config.yaml
arch: "vit"
model: "multi-label image tagger"
dataset: "made-up waving flags"
train_examples: 195000
image_size: 32
crop_scale_min: 1
horizontal_flip: false
norm: "layernorm"
norm_position: "pre"
hidden_act: "swiglu"
mlp_ratio: 2.67
head_dim: 16
fused_qkv: true
bias: "all"
qk_norm: false
parallel_block: false
inner_norm: false
drop_path: 0.1
patch_size: [4, 4]
conv_stem: true
layers: 8
width: 192
positions: "learned"
pooling: "mean"
num_labels: 34
init: "torch_default"
residual_init: "none"
optimizer: "adamw"
learning_rate: 0.0026
beta1: 0.9
beta2: 0.999
eps: 1e-08
max_grad_norm: 3.0
cautious_weight_decay: true
max_steps: 26900
batch_size: 512
epochs: 70.6
lr_schedule: "cosine"
final_lr_fraction: 0.01
warmup_steps: 800
weight_decay: 0.04
Rows from block 3 of a small multi-label image tagger, named by matrix and row number. Rows with one number belong to one neuron. Each number is 200 + 30 x the weight over its row's rms, rounded and kept within 0 to 999. All counts start at 0.
Before each neuron's rows are labels from the 100 images, of 14848, where the neuron reaches its largest size: "responds to" is what is common among them; "colour at peak" is the nearest of a few named colours to the mean colour under the peak. Only what is clearly more common there than usual is listed. The data: made-up waving flags. In brackets: how many of the 100, against the usual share in percent.
# gate: MLP gate (model.blocks.3.mlp.gate.weight, 512x192), inputs 0-191
# fc1: MLP up (model.blocks.3.mlp.fc1.weight, 512x192), inputs 0-191
# fc2: MLP down (model.blocks.3.mlp.fc2.weight, 192x512, transposed), outputs 0-191

responds to: green (100 vs 22.6); teal (49 vs 23.2); saltire (40 vs 6.7)
colour at peak: green (50 vs 7.4)
gate.292,230,200,196,213,232,217,239,224,233,197,246,190,243,201,198,148,155,196,160,196,225,158,212,210,265,186,176,214,180,235,156,237,193,214,232,224,175,177,207,174,247,149,151,165,207,227,226,173,226,214,200,227,200,183,253,142,208,162,193,188,190,131,227,217,198,206,149,224,200,191,180,183,207,206,195,248,162,219,184,190,179,216,166,156,170,230,200,227,184,200,220,174,222,198,202,201,246,173,210,205,197,200,186,194,245,229,188,185,219,258,167,199,193,219,193,242,140,245,122,240,199,211,208,235,167,249,226,177,150,183,205,233,229,193,227,210,158,142,158,199,218,243,202,142,158,163,192,240,187,160,170,174,186,235,235,185,218,139,172,187,221,203,165,216,230,193,206,227,148,228,263,187,209,134,200,214,224,217,159,166,226,267,231,198,224,186,220,226,247,184,190,218
fc1.292,194,241,196,160,186,212,216,220,159,213,209,155,228,237,140,177,279,152,255,174,170,221,236,218,208,178,211,167,220,222,209,204,127,183,176,251,205,178,232,198,195,206,164,191,207,205,181,190,178,211,222,203,224,105,176,241,168,198,236,216,220,176,185,174,169,191,231,175,263,225,221,216,276,202,205,196,177,178,225,244,185,236,183,221,264,206,240,169,198,196,182,169,201,189,197,138,257,184,220,191,204,212,161,204,251,231,197,174,220,184,224,217,178,157,155,146,190,148,197,231,196,193,181,205,229,207,235,152,232,219,196,239,204,188,260,215,175,194,208,148,221,193,180,142,223,163,219,240,142,186,178,187,236,227,210,177,212,225,223,129,179,227,177,170,181,173,167,251,175,225,203,183,181,216,210,229,229,200,220,187,217,226,186,183,226,218,252,196,228,168,235,202
fc2.292,191,176,151,210,219,220,196,158,198,209,235,217,255,165,181,258,146,202,194,188,176,205,204,170,144,196,149,239,208,240,175,223,205,212,242,196,173,226,205,191,205,164,203,243,274,172,178,143,151,267,184,226,179,180,189,213,209,199,202,191,216,283,203,179,165,162,150,230,169,153,155,216,175,224,216,182,206,190,191,206,223,194,227,250,200,224,194,198,256,157,267,208,189,158,194,247,217,272,154,204,227,218,180,226,191,214,180,182,222,180,206,179,195,226,150,207,228,214,223,180,199,212,213,211,134,161,171,193,232,221,202,199,155,139,209,179,221,207,235,218,238,230,156,217,176,179,192,179,226,205,156,197,248,154,191,178,196,201,249,219,202,185,159,271,217,224,240,218,241,175,173,246,208,168,186,208,198,229,198,157,140,197,156,209,193,174,217,225,228,208,199,193

responds to: green (95 vs 22.6); gear (25 vs 7.3)
colour at peak: green (37 vs 7.4)
gate.2,198,187,197,247,203,191,170,248,257,237,221,235,194,226,233,221,188,202,174,218,225,122,243,223,232,227,161,229,236,217,141,233,182,240,163,177,127,174,203,173,202,203,175,247,190,230,200,247,173,236,217,212,222,188,222,142,265,165,194,206,249,181,233,197,113,209,158,202,155,218,191,225,185,202,188,185,215,192,171,231,184,207,245,152,167,192,231,209,164,193,211,177,201,233,207,243,221,159,182,179,196,159,219,190,199,224,204,171,228,216,205,183,178,233,183,218,160,163,193,228,218,184,220,224,181,213,205,180,189,168,257,263,136,267,212,200,202,162,175,167,188,221,192,228,205,172,212,233,201,138,195,169,168,216,170,162,211,209,171,200,235,278,215,178,216,247,190,259,221,197,244,225,231,186,175,195,193,269,173,154,205,192,215,198,171,223,207,191,217,214,209,194
fc1.2,220,197,160,172,168,186,199,210,198,181,189,257,159,142,136,176,174,188,196,212,252,159,193,171,138,217,196,193,200,175,215,265,187,164,243,209,218,211,191,249,210,141,188,191,196,226,217,151,232,170,189,187,136,247,173,164,194,222,211,190,164,221,202,193,234,241,177,214,190,204,224,238,213,153,190,242,213,140,180,176,238,162,172,191,225,205,203,247,172,225,198,241,190,208,207,255,172,246,197,200,189,237,244,222,225,221,232,168,184,221,198,137,221,202,241,172,230,239,226,168,149,197,198,187,175,168,161,194,199,180,193,219,182,215,176,185,193,205,238,245,213,235,221,173,146,240,154,198,206,165,198,187,163,230,179,157,228,210,180,189,243,216,177,159,231,201,169,204,195,144,233,216,170,186,222,230,228,210,122,215,227,221,165,169,234,131,168,152,220,170,224,221
fc2.2,158,209,249,145,182,202,178,201,241,212,184,235,238,223,166,164,205,186,230,161,164,224,190,241,186,196,185,202,160,171,239,242,201,166,145,191,216,199,197,144,239,185,229,163,223,220,197,198,168,190,239,142,182,230,187,147,197,174,199,201,205,170,199,265,218,192,266,212,198,270,200,188,195,175,193,205,215,214,218,197,251,176,177,212,174,223,175,240,174,237,158,206,228,251,202,163,183,149,212,207,229,185,205,174,192,193,228,230,194,167,184,239,191,188,216,168,193,202,142,252,236,219,204,207,234,207,207,235,179,168,224,223,186,164,208,217,219,206,131,239,254,223,220,210,137,220,228,193,206,210,234,225,201,182,150,228,214,177,113,211,218,199,178,192,141,222,253,115,230,134,210,212,226,230,214,201,174,185,190,153,242,165,176,195,230,189,195,232,216,225,197,160

responds to: green (85 vs 22.6); offset cross (38 vs 6.5); crescent (27 vs 7.6); layout: upright cross (25 vs 7.1)
colour at peak: green (35 vs 7.4)
gate.399,215,150,156,213,230,176,193,252,223,189,192,215,267,242,198,195,205,201,220,219,183,160,185,249,205,165,209,199,203,182,188,212,178,197,213,192,160,193,246,216,204,160,188,204,195,212,206,242,194,201,193,213,245,163,273,197,237,168,198,194,265,192,250,258,202,184,222,187,181,182,204,194,176,172,178,266,139,232,241,205,171,202,238,159,198,202,219,213,141,232,234,171,213,145,155,169,205,137,224,190,199,183,184,220,225,204,209,179,216,190,153,219,203,250,196,217,189,229,177,231,200,198,183,239,169,168,216,117,211,214,238,222,189,227,210,255,180,192,196,205,153,163,219,212,190,198,260,191,239,181,227,141,180,181,168,172,213,208,146,248,244,263,156,203,192,222,207,163,198,210,256,240,175,161,246,139,172,179,201,158,160,241,228,190,172,207,171,191,189,199,225,232
fc1.399,160,227,237,232,185,221,181,234,224,164,195,200,221,180,127,238,177,222,199,160,200,238,243,237,191,244,197,212,231,190,244,282,172,198,233,247,235,206,171,220,215,169,219,172,197,249,185,170,233,208,211,211,182,190,190,122,247,188,202,222,180,212,186,208,194,226,139,160,198,234,196,245,233,173,209,161,198,160,223,176,228,203,159,201,232,254,187,183,196,198,193,165,153,156,211,215,217,156,215,164,214,194,203,176,257,182,214,227,225,198,131,217,154,184,155,250,192,180,174,214,195,202,183,198,173,258,199,223,218,186,234,201,248,185,183,196,196,234,212,170,189,187,116,200,211,243,235,209,201,174,158,181,203,193,219,250,218,229,195,228,229,246,216,212,190,210,148,201,195,163,140,190,207,187,213,195,216,191,114,219,249,187,186,194,220,167,216,235,147,216,239,161
fc2.399,203,150,183,207,203,197,204,198,226,297,186,225,237,222,206,143,198,197,203,137,205,221,197,161,185,204,188,230,206,216,191,157,180,187,123,190,199,253,245,211,187,191,145,206,202,225,193,206,226,223,164,215,213,239,208,181,167,197,199,213,184,196,239,199,164,160,233,219,222,200,129,217,199,213,175,205,162,193,175,247,189,181,166,194,196,163,177,222,151,221,206,145,195,138,209,187,183,167,208,273,200,187,184,282,201,210,274,248,176,216,186,180,202,201,199,228,226,214,212,208,168,241,166,239,214,238,201,193,226,206,211,244,179,192,155,184,189,153,162,189,211,219,159,202,188,157,173,216,229,235,161,185,234,180,240,104,183,220,166,173,224,253,201,229,195,223,201,205,236,152,228,169,219,217,180,245,137,186,208,186,209,182,224,218,203,250,216,212,224,207,203,143

responds to: green (88 vs 22.6); black (80 vs 22.8); offset cross (38 vs 6.5)
colour at peak: black (25 vs 6.6)
gate.38,218,166,202,220,219,193,204,232,185,201,233,186,198,207,194,187,153,194,164,190,206,216,230,240,281,200,196,230,218,191,199,214,223,185,204,187,144,215,220,166,223,206,167,191,179,225,217,249,250,192,172,182,213,154,253,146,301,208,199,215,236,175,236,225,195,205,204,205,197,213,206,252,170,201,165,255,179,181,161,216,194,233,184,170,172,205,224,218,163,213,185,179,239,180,207,181,206,118,243,176,181,191,174,164,185,230,253,205,222,197,198,201,169,206,200,217,184,262,180,206,166,200,201,207,207,248,244,203,159,218,218,193,179,190,193,217,153,145,155,180,233,213,214,237,217,136,232,233,251,141,181,211,149,240,214,155,211,160,140,206,235,242,171,244,252,221,167,214,171,165,218,161,220,150,217,195,187,188,158,176,239,245,254,220,152,207,199,199,219,183,206,227
fc1.38,206,267,186,220,219,190,171,200,269,226,186,251,220,205,209,181,236,171,168,184,229,221,201,211,182,221,187,200,220,183,177,132,222,212,157,185,196,190,191,248,171,168,195,216,182,157,213,207,142,226,142,179,217,211,146,210,197,187,245,202,240,184,181,209,229,213,208,176,163,218,159,179,190,207,192,206,203,239,158,207,256,179,179,242,210,143,256,204,231,185,207,167,223,171,199,255,234,163,227,239,180,227,235,164,195,223,253,249,176,212,213,229,229,263,181,173,183,170,228,215,175,273,143,208,183,198,184,134,184,187,178,196,183,214,182,193,177,193,203,181,166,176,213,210,197,132,243,197,156,220,242,230,203,185,225,193,178,190,178,182,150,170,217,229,182,194,159,238,203,276,240,169,215,218,164,194,161,198,209,175,212,229,280,168,190,224,241,248,179,235,213,201
fc2.38,210,273,193,197,203,171,155,66,239,280,191,210,230,180,187,181,213,152,150,134,198,257,228,185,219,259,185,184,181,197,204,195,202,284,166,224,236,208,206,222,185,194,250,200,222,224,188,159,186,209,173,216,246,168,182,206,210,226,248,206,216,171,159,202,224,179,189,207,231,210,215,152,169,217,165,191,204,193,200,152,215,238,270,160,171,206,159,174,286,175,222,202,211,182,198,223,210,192,218,196,226,204,214,193,214,208,166,211,139,183,191,218,190,169,226,207,233,213,187,225,233,260,191,173,174,227,223,174,194,183,167,126,154,208,192,214,198,232,199,218,191,220,199,213,245,187,197,189,146,171,179,187,209,204,224,225,127,212,193,154,177,211,249,237,183,210,216,209,219,191,195,256,197,211,197,175,203,215,182,171,210,204,195,187,226,227,212,190,195,213,187,173

responds to: brown (95 vs 22.9); crescent (41 vs 7.6)
colour at peak: brown (81 vs 22.1)
gate.502,204,216,191,212,214,199,222,192,264,231,252,217,203,249,210,170,156,192,180,201,228,162,188,174,226,217,185,228,247,216,202,193,221,185,200,169,207,195,239,173,208,170,156,160,214,224,187,204,259,209,174,210,294,190,231,141,252,171,224,227,245,166,212,167,194,181,188,213,219,217,209,205,160,174,157,205,226,220,190,202,228,266,262,191,185,247,205,238,183,201,228,245,252,178,205,243,211,182,226,154,214,201,183,175,147,209,153,204,239,213,156,206,179,220,253,192,184,240,160,182,204,178,224,230,187,216,211,130,148,177,229,176,195,234,173,199,152,184,184,212,129,223,213,261,209,168,216,191,257,166,187,191,199,205,242,173,220,167,132,183,183,209,195,219,236,206,195,203,184,215,257,191,203,143,232,214,172,201,152,174,239,213,207,201,172,206,183,160,189,229,231,256
fc1.502,218,220,223,185,257,203,172,163,183,205,228,168,176,186,179,156,192,140,209,188,236,220,218,211,196,259,189,207,225,215,251,194,210,198,128,195,209,204,199,168,256,205,246,202,219,224,230,246,189,211,166,198,170,221,192,232,200,196,165,169,159,207,214,172,188,226,159,200,242,173,193,202,181,253,236,213,204,152,195,229,209,162,126,163,139,193,248,180,211,176,182,222,150,180,264,206,208,208,252,169,227,157,220,168,215,125,228,195,249,179,210,237,193,200,194,198,142,232,190,198,152,194,182,161,204,189,167,246,180,222,169,207,227,232,177,207,247,208,188,191,218,208,167,152,142,205,215,187,214,163,247,217,150,175,214,178,199,194,165,216,224,188,241,204,237,236,187,164,176,169,197,231,218,163,155,156,190,208,192,261,186,169,207,173,165,181,212,204,225,156,125,160
fc2.502,186,196,241,207,176,216,169,138,176,156,232,187,209,177,145,156,234,176,228,216,195,211,202,167,144,212,166,226,195,207,205,223,173,149,219,230,164,262,198,240,157,187,205,200,216,211,208,167,258,139,161,203,159,251,259,220,195,174,217,200,231,227,231,195,182,217,194,247,193,169,166,222,222,147,223,233,192,197,267,196,228,206,174,197,218,182,219,131,176,230,249,172,226,171,167,172,222,184,214,217,154,238,203,199,197,224,205,209,209,183,260,197,170,220,247,170,240,199,253,148,158,226,203,202,191,161,221,220,257,249,191,208,149,245,182,215,193,229,202,236,259,210,197,171,188,192,205,223,191,221,190,178,206,205,223,183,172,217,187,191,150,234,164,203,181,225,189,120,186,192,259,202,209,201,198,231,219,207,155,193,235,165,214,179,196,217,150,150,215,243,253,210

responds to: brown (100 vs 22.9); green (49 vs 22.6); crescent (40 vs 7.6); gear (25 vs 7.3)
colour at peak: brown (48 vs 22.1)
gate.312,227,214,190,224,203,235,168,229,239,196,220,206,187,201,225,213,177,204,130,205,220,174,204,199,217,198,154,168,215,233,170,271,183,191,280,187,177,229,188,216,193,198,135,217,206,233,207,199,213,194,135,213,197,158,222,168,232,185,229,213,241,172,205,187,161,206,221,228,207,204,212,235,160,131,208,190,171,186,239,174,196,199,236,165,185,226,233,182,148,244,213,200,238,204,185,175,212,198,220,199,176,192,219,227,180,224,196,180,247,250,239,191,183,229,224,202,184,181,129,198,162,215,212,222,172,167,155,145,221,188,228,209,149,259,213,187,157,202,211,198,173,218,202,197,198,135,226,209,199,155,197,188,212,215,236,149,204,225,184,161,177,266,203,210,186,209,168,209,177,207,237,183,236,203,212,236,195,231,97,196,303,236,227,232,169,195,183,159,146,188,225,218
fc1.312,185,212,201,240,174,156,169,261,170,243,207,218,213,197,154,237,180,238,180,188,222,192,241,218,279,219,246,168,176,178,184,159,206,176,235,200,196,185,200,180,231,243,223,198,190,192,203,219,202,210,225,221,182,223,225,268,174,176,186,208,195,221,218,181,184,219,195,192,139,197,190,219,211,167,222,241,196,228,209,248,233,200,203,179,187,204,218,194,241,208,190,122,195,201,260,169,181,261,205,216,233,197,170,193,184,148,218,260,195,250,122,246,185,207,169,154,204,232,231,184,208,153,199,259,185,169,210,249,215,181,170,234,232,216,207,206,201,161,223,175,198,176,219,232,200,223,218,117,250,191,202,164,225,138,214,205,227,214,218,259,217,189,179,284,238,158,202,165,198,145,179,181,223,217,173,169,226,177,227,185,169,208,191,228,177,202,218,211,157,151,188,195
fc2.312,217,208,180,241,225,224,212,183,161,172,217,233,181,237,207,162,196,209,195,176,196,171,206,196,244,206,210,171,201,175,210,200,230,156,170,251,180,200,280,226,208,148,168,230,174,198,167,229,195,177,194,263,203,247,210,193,174,216,189,232,200,237,250,197,232,149,221,167,206,185,196,218,223,169,186,227,184,256,183,176,191,218,218,218,190,162,175,207,194,179,184,213,228,146,237,200,154,207,252,202,248,218,168,199,146,223,203,275,244,198,160,239,169,236,211,249,231,234,212,171,143,155,210,200,209,240,211,250,222,214,238,178,148,148,195,219,174,187,178,215,230,214,195,241,207,201,202,214,246,251,188,226,212,197,246,199,219,189,192,197,172,178,205,156,223,161,162,187,179,223,146,192,127,179,156,221,148,135,171,185,261,167,235,187,158,244,186,164,212,181,209,192

responds to: brown (85 vs 22.9); grey (66 vs 23.1); triangle at the hoist (33 vs 6.4); crescent (32 vs 7.6)
colour at peak: brown (60 vs 22.1)
gate.8,193,188,207,228,209,192,196,230,133,220,219,196,214,215,192,175,195,193,172,220,208,107,186,196,199,229,134,221,226,202,192,288,173,198,247,224,192,199,201,227,201,189,112,203,266,286,212,209,217,191,172,246,182,162,246,174,203,150,210,182,229,179,204,198,204,207,165,249,196,184,147,224,222,183,125,204,150,220,208,198,193,241,188,184,176,241,232,153,234,221,185,181,212,191,234,195,226,249,178,185,191,199,188,242,193,212,233,194,269,235,193,197,174,257,207,199,164,179,165,171,229,175,230,162,209,223,175,172,202,198,205,217,216,230,204,220,198,178,168,201,210,160,233,185,204,161,199,225,194,188,169,153,201,230,171,149,267,204,169,151,173,255,187,240,199,235,192,237,183,213,209,256,208,181,230,245,182,208,132,174,225,216,168,179,201,215,189,189,199,217,226,183
fc1.8,204,162,151,163,209,234,230,161,223,176,212,193,209,247,224,196,212,192,191,174,193,142,180,199,157,206,125,211,185,214,132,251,231,241,140,198,170,198,206,224,175,229,188,243,202,165,172,205,194,235,204,251,177,185,209,227,125,222,165,162,197,162,230,197,156,174,202,207,182,168,152,162,245,196,256,198,193,206,201,215,211,204,137,186,175,195,200,191,193,180,185,236,228,177,228,225,191,227,195,219,166,146,182,193,183,246,161,184,232,248,217,192,216,238,201,218,196,142,211,250,238,222,191,226,200,160,208,154,232,209,158,197,201,240,225,232,180,238,226,222,166,212,202,183,144,207,182,236,171,256,160,162,206,187,229,206,227,241,193,153,170,164,194,197,204,198,198,203,181,266,228,244,220,201,224,243,199,238,199,269,162,182,178,184,249,262,168,196,186,236,226,202
fc2.8,193,230,173,190,232,167,168,155,225,207,220,165,260,230,201,241,248,177,216,143,178,226,212,214,173,275,137,199,177,179,217,205,162,232,228,159,206,187,180,221,194,180,221,182,215,214,214,191,188,226,155,196,157,233,187,191,177,178,203,223,237,179,210,267,209,209,251,215,233,201,196,176,174,177,198,205,197,208,206,184,200,210,203,188,221,213,219,187,187,161,159,218,195,171,225,185,220,208,173,215,186,210,226,218,224,124,253,199,166,222,254,213,217,182,188,141,200,190,201,191,226,170,182,167,174,165,198,164,236,175,206,200,191,178,213,176,179,198,210,200,220,161,217,197,219,232,188,189,176,191,255,160,223,231,176,184,240,231,172,140,210,241,216,223,134,241,246,212,254,182,209,226,245,249,264,136,199,197,187,196,182,169,136,167,265,259,146,235,140,236,208,149

responds to: green (98 vs 22.6); two vertical bands (42 vs 6.5)
colour at peak: green (32 vs 7.4)
gate.299,207,182,212,245,230,191,217,212,212,230,243,240,217,220,250,175,205,185,159,203,216,161,197,212,205,183,173,206,204,199,168,233,172,185,195,197,189,199,238,198,194,181,179,196,207,224,234,206,251,223,146,206,266,165,216,150,221,178,193,186,264,140,220,226,194,176,185,266,192,201,201,215,192,201,166,242,204,229,202,194,187,251,227,172,155,215,198,215,126,217,205,195,280,211,186,223,255,167,219,198,194,208,201,172,184,255,162,179,229,218,222,214,142,207,223,214,180,197,173,237,185,220,211,217,170,207,239,174,192,186,187,228,206,228,243,209,174,159,194,247,196,198,203,202,210,135,256,215,219,148,184,226,129,197,234,196,187,141,85,183,186,211,151,230,176,220,182,197,188,190,246,202,205,171,209,194,196,234,112,132,208,220,208,208,171,237,170,161,207,208,179,192
fc1.299,206,207,212,244,205,195,147,209,265,199,151,243,165,183,180,210,166,186,195,204,242,200,207,207,207,227,241,142,235,198,200,178,248,211,213,190,205,138,213,175,212,180,204,209,137,194,242,180,246,199,267,233,182,186,203,218,195,201,214,232,148,236,175,209,289,204,221,168,184,180,188,168,134,242,222,218,233,232,169,211,172,204,233,177,198,233,208,159,215,212,194,182,203,260,250,201,167,193,183,192,147,157,148,164,181,218,244,204,208,242,174,278,239,203,220,219,207,221,192,158,175,245,177,143,170,167,150,229,241,233,214,206,220,164,187,195,211,179,197,133,213,233,222,175,228,236,188,206,228,174,239,238,218,176,144,204,190,176,166,235,235,145,170,174,221,192,192,201,174,192,220,201,159,234,241,209,218,230,202,222,216,175,238,177,190,171,198,151,213,207,185,201
fc2.299,210,246,175,182,191,181,180,152,183,220,108,208,178,183,217,206,197,227,163,270,178,190,224,136,197,219,247,203,161,166,234,217,240,249,192,195,215,225,187,201,215,220,209,204,199,200,182,236,199,183,202,156,248,201,219,227,236,163,159,202,217,221,148,224,224,159,205,227,118,186,214,221,232,172,208,160,212,164,202,186,228,231,278,192,183,241,192,239,241,185,221,206,212,244,196,202,157,212,230,211,191,174,193,193,133,208,153,255,207,130,162,205,209,159,191,186,207,189,182,189,197,252,233,217,193,204,184,172,198,207,209,187,176,199,184,183,179,206,203,211,203,196,189,253,180,153,194,178,216,217,183,204,149,222,197,236,190,177,239,164,179,183,250,244,275,189,199,209,135,163,211,190,202,200,196,177,202,255,238,267,163,231,263,226,229,156,230,170,180,203,221,182

responds to: brown (84 vs 22.9); green (55 vs 22.6); rhombus (35 vs 7.2); triangle at the hoist (29 vs 6.4)
colour at peak: brown (46 vs 22.1)
gate.31,176,235,172,250,241,206,225,198,212,176,217,163,198,213,213,188,200,174,209,226,217,104,193,228,199,174,175,263,200,219,220,201,189,161,215,135,189,199,182,169,173,160,178,212,250,236,185,195,210,227,167,177,188,211,257,171,196,167,227,184,237,184,203,214,173,217,165,235,147,224,161,213,208,179,190,211,220,210,220,214,226,238,139,161,194,236,231,172,200,246,188,178,232,186,228,239,204,220,172,205,235,195,212,140,189,198,203,163,207,186,259,245,167,226,201,151,170,115,197,183,258,224,196,212,194,191,174,233,208,146,241,258,169,241,189,191,167,169,218,231,200,196,250,250,172,198,177,236,176,154,168,181,214,212,268,197,205,187,192,194,157,236,188,200,182,238,172,188,186,237,188,250,193,152,164,236,221,210,159,228,211,193,161,159,214,213,186,236,199,200,278,194
fc1.31,163,232,202,166,198,215,159,260,195,228,205,206,179,244,177,211,170,159,230,193,216,228,246,188,229,172,167,187,222,190,210,197,161,255,222,196,230,263,189,198,213,173,209,210,180,231,236,216,202,186,189,210,180,126,162,174,203,182,189,212,162,192,193,185,210,220,193,162,148,246,212,137,209,189,194,218,166,191,206,150,189,240,285,188,229,213,149,209,283,203,198,205,232,212,202,184,154,230,193,194,226,213,184,222,228,216,148,174,165,158,168,211,133,171,236,242,180,200,257,223,188,222,258,167,225,205,177,261,156,136,139,171,229,167,236,212,178,176,181,189,193,216,205,187,197,181,224,206,194,159,167,175,216,221,226,168,210,244,180,195,216,208,175,185,193,205,208,156,209,269,163,235,150,186,205,224,170,230,209,217,179,228,227,188,209,263,182,185,152,183,222,234
fc2.31,176,197,206,203,191,218,214,182,216,206,184,258,185,251,191,247,199,201,184,218,218,196,233,166,177,210,197,175,235,181,171,218,242,228,216,215,151,234,211,184,174,238,286,183,179,206,224,207,167,162,224,241,223,195,233,241,245,183,222,160,198,223,191,108,139,128,216,225,200,155,251,197,186,206,191,189,200,234,187,185,190,201,166,201,179,181,161,233,166,188,174,202,192,193,115,225,203,221,223,234,193,171,176,176,153,214,160,250,261,225,202,207,207,238,186,232,180,175,157,163,174,217,238,198,212,239,215,182,194,223,154,196,226,185,245,194,199,136,217,227,183,137,219,168,207,161,256,239,222,197,201,228,150,252,181,222,246,189,117,260,179,175,175,195,237,169,197,216,178,206,212,179,215,159,191,199,188,204,158,164,192,227,222,209,179,233,158,194,213,201,202,201

responds to: brown (100 vs 22.9); green (58 vs 22.6); crescent (31 vs 7.6); triangle at the hoist (28 vs 6.4)
colour at peak: brown (71 vs 22.1)
gate.211,178,196,226,236,213,202,211,258,264,199,224,204,208,269,219,180,179,198,235,189,213,149,226,214,176,197,132,167,203,226,207,234,196,164,248,191,206,198,207,223,160,211,121,182,232,271,186,195,197,212,122,204,229,172,238,177,192,193,229,207,251,167,186,201,172,198,184,197,181,214,185,253,194,181,183,183,160,193,228,180,222,175,209,173,221,234,235,199,194,226,243,183,237,210,179,174,275,164,192,182,184,219,228,204,175,229,186,203,262,230,210,162,210,222,189,215,162,194,157,207,225,191,214,210,178,240,174,122,169,179,234,208,191,255,219,198,182,188,204,243,157,173,214,178,222,186,215,201,206,145,200,174,211,249,209,149,191,189,188,190,156,233,213,191,194,225,195,208,171,246,290,167,227,138,229,238,235,209,122,208,226,210,233,176,186,194,170,170,179,208,247,201
fc1.211,224,206,192,264,159,167,189,148,198,184,226,170,185,195,217,176,223,239,136,242,123,178,172,265,209,156,180,196,167,220,126,199,180,186,245,186,181,195,185,175,200,185,210,223,247,180,196,179,233,199,155,240,184,199,258,230,178,205,221,249,208,164,233,229,206,194,177,204,187,175,177,160,182,131,212,229,177,247,196,204,180,200,170,199,169,221,188,126,187,237,219,238,206,194,202,211,203,198,230,247,195,220,253,214,240,190,195,210,213,239,229,226,175,234,195,220,245,147,157,195,191,250,241,187,191,163,176,185,177,195,224,154,159,220,202,230,221,252,183,215,209,232,168,233,178,181,190,234,195,194,167,166,247,195,211,181,147,282,195,209,186,257,194,183,204,216,127,210,211,243,173,207,188,221,183,230,184,193,187,230,244,198,203,221,172,235,204,247,174,175,212,153
fc2.211,182,207,189,183,196,159,171,232,227,272,229,177,191,161,202,217,252,203,149,217,246,189,235,204,191,171,178,227,186,183,193,178,168,209,255,201,213,180,163,209,189,221,186,153,189,224,262,176,189,227,144,148,208,185,180,176,224,201,191,197,212,163,168,188,194,194,228,222,181,261,190,219,178,221,243,171,201,152,203,222,241,193,195,190,229,218,206,205,214,230,222,145,187,253,195,176,211,194,160,186,140,203,225,225,202,196,225,177,155,216,246,179,234,156,196,164,183,222,178,276,263,248,169,168,200,166,199,171,202,142,210,214,245,273,170,181,202,221,216,179,212,189,226,226,240,219,229,199,179,185,219,182,189,192,206,160,157,194,218,151,208,221,207,238,161,197,247,227,198,120,201,181,248,235,254,205,249,263,215,188,170,247,185,168,240,196,231,206,159,206,157,174

responds to: brown (99 vs 22.9); green (80 vs 22.6); ring (35 vs 7.6)
colour at peak: brown (51 vs 22.1); green (25 vs 7.4)
gate.178,188,187,186,220,203,214,221,251,235,180,245,229,175,229,210,190,240,212,154,203,204,138,208,220,244,176,150,209,233,174,201,261,196,187,238,153,177,186,230,204,222,194,141,201,214,243,239,166,234,236,168,233,254,182,229,166,209,187,195,202,266,154,208,213,168,180,174,205,183,235,145,198,227,172,215,195,178,238,230,188,180,223,169,159,141,253,269,188,159,227,195,204,250,185,234,226,232,160,180,222,190,226,201,179,171,194,173,187,262,227,174,205,185,234,241,207,208,174,135,245,236,248,208,231,169,214,162,152,185,163,205,203,226,222,185,225,173,216,184,235,168,190,230,236,201,207,245,198,210,178,191,189,204,195,220,160,218,190,156,181,152,217,219,188,197,221,216,190,145,216,237,135,263,167,186,220,221,227,170,174,231,237,232,180,163,209,147,209,165,212,183,212
fc1.178,195,220,179,208,172,223,182,160,185,168,216,176,200,193,225,190,200,221,178,203,185,195,181,185,196,171,157,189,182,231,141,194,203,196,220,176,199,236,151,224,186,174,181,225,206,258,181,160,258,197,198,222,189,230,167,129,221,237,186,225,233,184,146,175,153,172,196,215,208,175,215,185,174,187,237,216,218,231,236,154,189,190,170,186,231,202,221,156,223,183,211,257,243,222,208,142,189,226,177,166,170,202,246,212,193,202,176,219,214,155,278,174,209,206,224,267,222,186,173,191,188,185,248,191,186,246,190,197,215,181,186,181,123,202,214,184,175,266,182,250,284,219,160,224,188,206,197,230,201,144,204,138,206,228,225,217,201,230,215,178,189,245,224,174,206,252,169,209,182,241,216,208,218,172,205,227,228,243,135,274,255,140,231,219,180,172,199,210,186,229,233,177
fc2.178,217,222,250,225,199,161,186,193,200,234,203,180,160,172,161,231,268,190,175,226,234,215,222,230,243,213,195,171,180,166,197,164,162,254,236,174,213,174,150,166,171,268,243,115,161,232,208,173,146,204,193,158,217,215,202,242,209,191,190,196,217,160,195,255,209,211,179,164,199,234,236,142,218,192,232,205,174,173,184,225,192,197,117,183,160,183,195,197,177,200,158,191,143,223,235,223,231,188,193,215,213,206,246,181,191,151,220,220,143,213,221,195,269,165,191,146,180,181,202,198,225,217,191,175,197,167,205,204,203,169,188,221,239,252,203,183,215,197,239,201,178,184,272,211,249,181,204,175,203,213,222,242,183,172,224,192,159,189,229,207,214,189,222,265,167,235,196,193,248,157,203,181,252,239,221,177,264,219,202,175,186,212,165,171,203,195,207,238,179,215,161,175